Rows from block 7 of the audio encoder of a small audio captioner, named by matrix and row number. Rows with one number belong to one neuron. Each number is 500 + 50 x the weight over its row's rms, rounded and kept within 0 to 999. All counts start at 0. Numbers have three digits each.
After each neuron's rows are labels from the 100 clips, of 14976, where the neuron reaches its largest size: "top examples" is what is common among them; "band" is the frequency band that holds the peak. Only what is clearly more common there than usual is listed. The data: synthetic speech, music and everyday sounds put through simulated rooms and audio effects. In brackets: how many of the 100.
# u: gMLP up (value half) (encoder.blocks.7.mixer.u.weight, 160x128), inputs 0-127
# v: gMLP up (gate half) (encoder.blocks.7.mixer.v.weight, 160x128), inputs 0-127
# out: gMLP down (encoder.blocks.7.mixer.out.weight, 128x160, transposed), outputs 0-127

u.95:470475614520527471515477550497449539473478459451499420481345488455520466427544568479548509527501569436475545559445517454451525431450578572467519539536567523515442421467468510573501492589483504530518563522488444411450544463516539528495467491598497546463494559461490507432494569582520576553618555521476489513500619460514459467452425602536393548520545527484469447480484464487517486450396
v.95:558506509457576447564486534502467550472576538440544447530472451485605449464439497474474482480331605416514466503461508523518551534487462555498494440582545501529479431480550485433448521579515490493499502493454583526489511523475450549539580551452495545538483583545486534508408474514360504465526462596461534574535452554431491485397520490475524525450420615476536459481488435465453482547584
out.95:549469514553475483447471501490561562494589529541445508494623490492495651549546488494560440498479532548472519533521473458454504535544532488382558462475533382518488462501505596510380486463503532519568504541482471426418458471544467433378537507521416475478610435483537497505522543478566465525501466435451466550506414501571517408525478449500585456525472498393528520561468520530534433569545
top examples: telephone band (68)
band: 4000 to 8000 Hz (94)

u.55:484469521496515486543476511522577482510427570607447530511418487617479526494515538568386473509511512466569532537499459483418514430423500443450566485477519613503506464436456473438497428613499449534509540462490439529469385456407539526512494614561473561450556449473506533470444477526452518459574495539533499514525554440568374505507553570543434532543425498526508560528406545470481493518564
v.55:411444460551469472478552449525501573587495534546509563600492520453521454510474515479457504488452495529600454405502440487482504525502528459490468412486537630502545552481533491493476468493462467523480508520502530507477527451473455460387472593492447509426437582484526567450492507483539534373363564585561462567545546447483418428538507509505605526504519446467469630558494538495459526583464
out.55:505488508417583487477503565459521460442496444418523525473468506540532463502591580371444459512433499565399527447446539448458538548483478561500587497467468465511446511512522447492475539523538502497472454555549562472506609580521601462497412509538589543454534534440462517505516543577476500473447554471512455455569566489451501597501390474428509444432475483516558418532460624587482554488501
top examples: bit reduction (98); number of effects: 3 or more (58)
band: 4000 to 8000 Hz (91)

u.154:531569500545524542511639447509497493553527531467569514500481578400476560548491497427468432425575519552468362556525422467517635486509496448492581480456518425542519474467494479437569485544575510471578518543437514493476472490553518534521474411507598504463466450498420438522538530446494430490486575504485444500447455531463542376507494585449477536405523451520521449476550493531566529434454
v.154:429483514557412444467526463519483568543543536492500470508517518430434526541424469556580446433554513486503438539456472537468597553456448474520491524521436539483535611513480563544467465473574519443560590455434527552441464490471480440345549488504483482428493492464479496619419483485547530448499399430527598384515459525560532490530475487488614543452549441513500573588480526526530511503492
out.154:566424544490497595459577455531486408485565539531519426514455436534569487513462507453501498535430444394528419564530497489569432424432512508512472566555456459510557541495496455523597504418405512586461546534396453531559410403507572473499500492479438509502501537487442479491617515430471506547497506451545480546633462547543599526490489461548559510479465491486474495492496498514598479446559
top examples: telephone band (44)
band: 0 to 250 Hz (58)

u.26:502531458504514566546455549515548450422497465418496523463547583472594509506466517495489490513494495532417457424428463492517520510548508477497535497445614474498469433542537447537481461640529487541401572623562561488462500430497477496407425459505610538501579463487449375464514524452516439543513516431570483510486487467525548500537500480560524438555355541490467580536563461520487446567529
v.26:498399505521518515481464497537526445398465513474482497519534534606497495515526447481490434482448475535397556469535627497484530457481449478448540511507526535479478439432533562449558487397384433526550453523565387520532490546442564541550506483508462621530485551524481514539581530586606405479554428510537570495439490461508558471407610449483431531486513424475490518472538520530580497533492
out.26:442626594498512527503445416432507510593450523530518458530539511483440508473529528560517455400460419541479428437480506498452647531522522456460491550468502510529553521347461455528462465486427566500483540440554448523476479564504525427483497510479514531580421537473523470416468511512517500484488593564513429462485558496456477579544560529545506557415567560635471450444528525510437535491507
top examples: telephone band (34)
band: 0 to 250 Hz (76)

u.156:490475625489493578470451460554505472487456501476532555573540449559532571502480560434500474501536523482522554511429490472403499557474596487513540448509517582471518377544482502422427571527507473498483498504439426572578450396455483439488418476427458513451518548417566590471511507492507535487491545537602454539502546427518434512564449515585498450464467504434491545442474597450554527619520
v.156:411536549441374518517516458510489516506463543588439448488484537501565562567557437544421518461500493524432494563444568447500439463509430486517609554473429568545544483586482532394465457539486538487546475511533465467513510519466528459474499476494501501494487503417488461545520517573506360422464557416551548550518566457539450494512488574513495449652587557459500603514544474467554460447482
out.156:467530641502517518445626504595528511442513571474516491548500579516559448551504522468454458532427371445470450498463470506506462473546469533432527522536595501480432491554502502363454493520442429556527492466496552431497517457521482535538464501534493533545496510399498511545507442571527591547573467524511487474541572441474410579431441520488553428473483618476534533471444566522457416478455
top examples: bit reduction (95); number of effects: 3 or more (47)
band: 4000 to 8000 Hz (87)

u.122:478514471498363464543432475528555460649507439540542510479580574529449450510449523505521543480588508411511473516415528532513636429484515484492576444479518460427398473457562389541507454546500458549509536496529425588468466577504522464514505471476434454565570497542432484405472538438465580403474514513491578563515449502466494446541479568511507541465547494515534547481543558504531497542447
v.122:507437492429459429484451555507498462503512535478596421423419496464578468427584494471498499471510464530500500493467504443442630467467530485474541434575573496514464486468507544522400410538556466401477500429576650549591555489371465539471491529476496514497545533569513496453561478464527464491501522571595556585528457497512488516463539494412496482535524532564513394537451535503493533585483
out.122:518542533461577466433539566490456567448472460370487533534542438498529483432468461557528633511525488481443496500497509434502396471402494473476521579560479411518501483557374542518518495544486449515457542464541542429495539509481498488471526546503469568486480479495554550494451467538502556466428446405539500487587502494535530467568499504563432502657530538512531578538591379569432477454489
top examples: far (87); drums (50)
band: 4000 to 8000 Hz (69)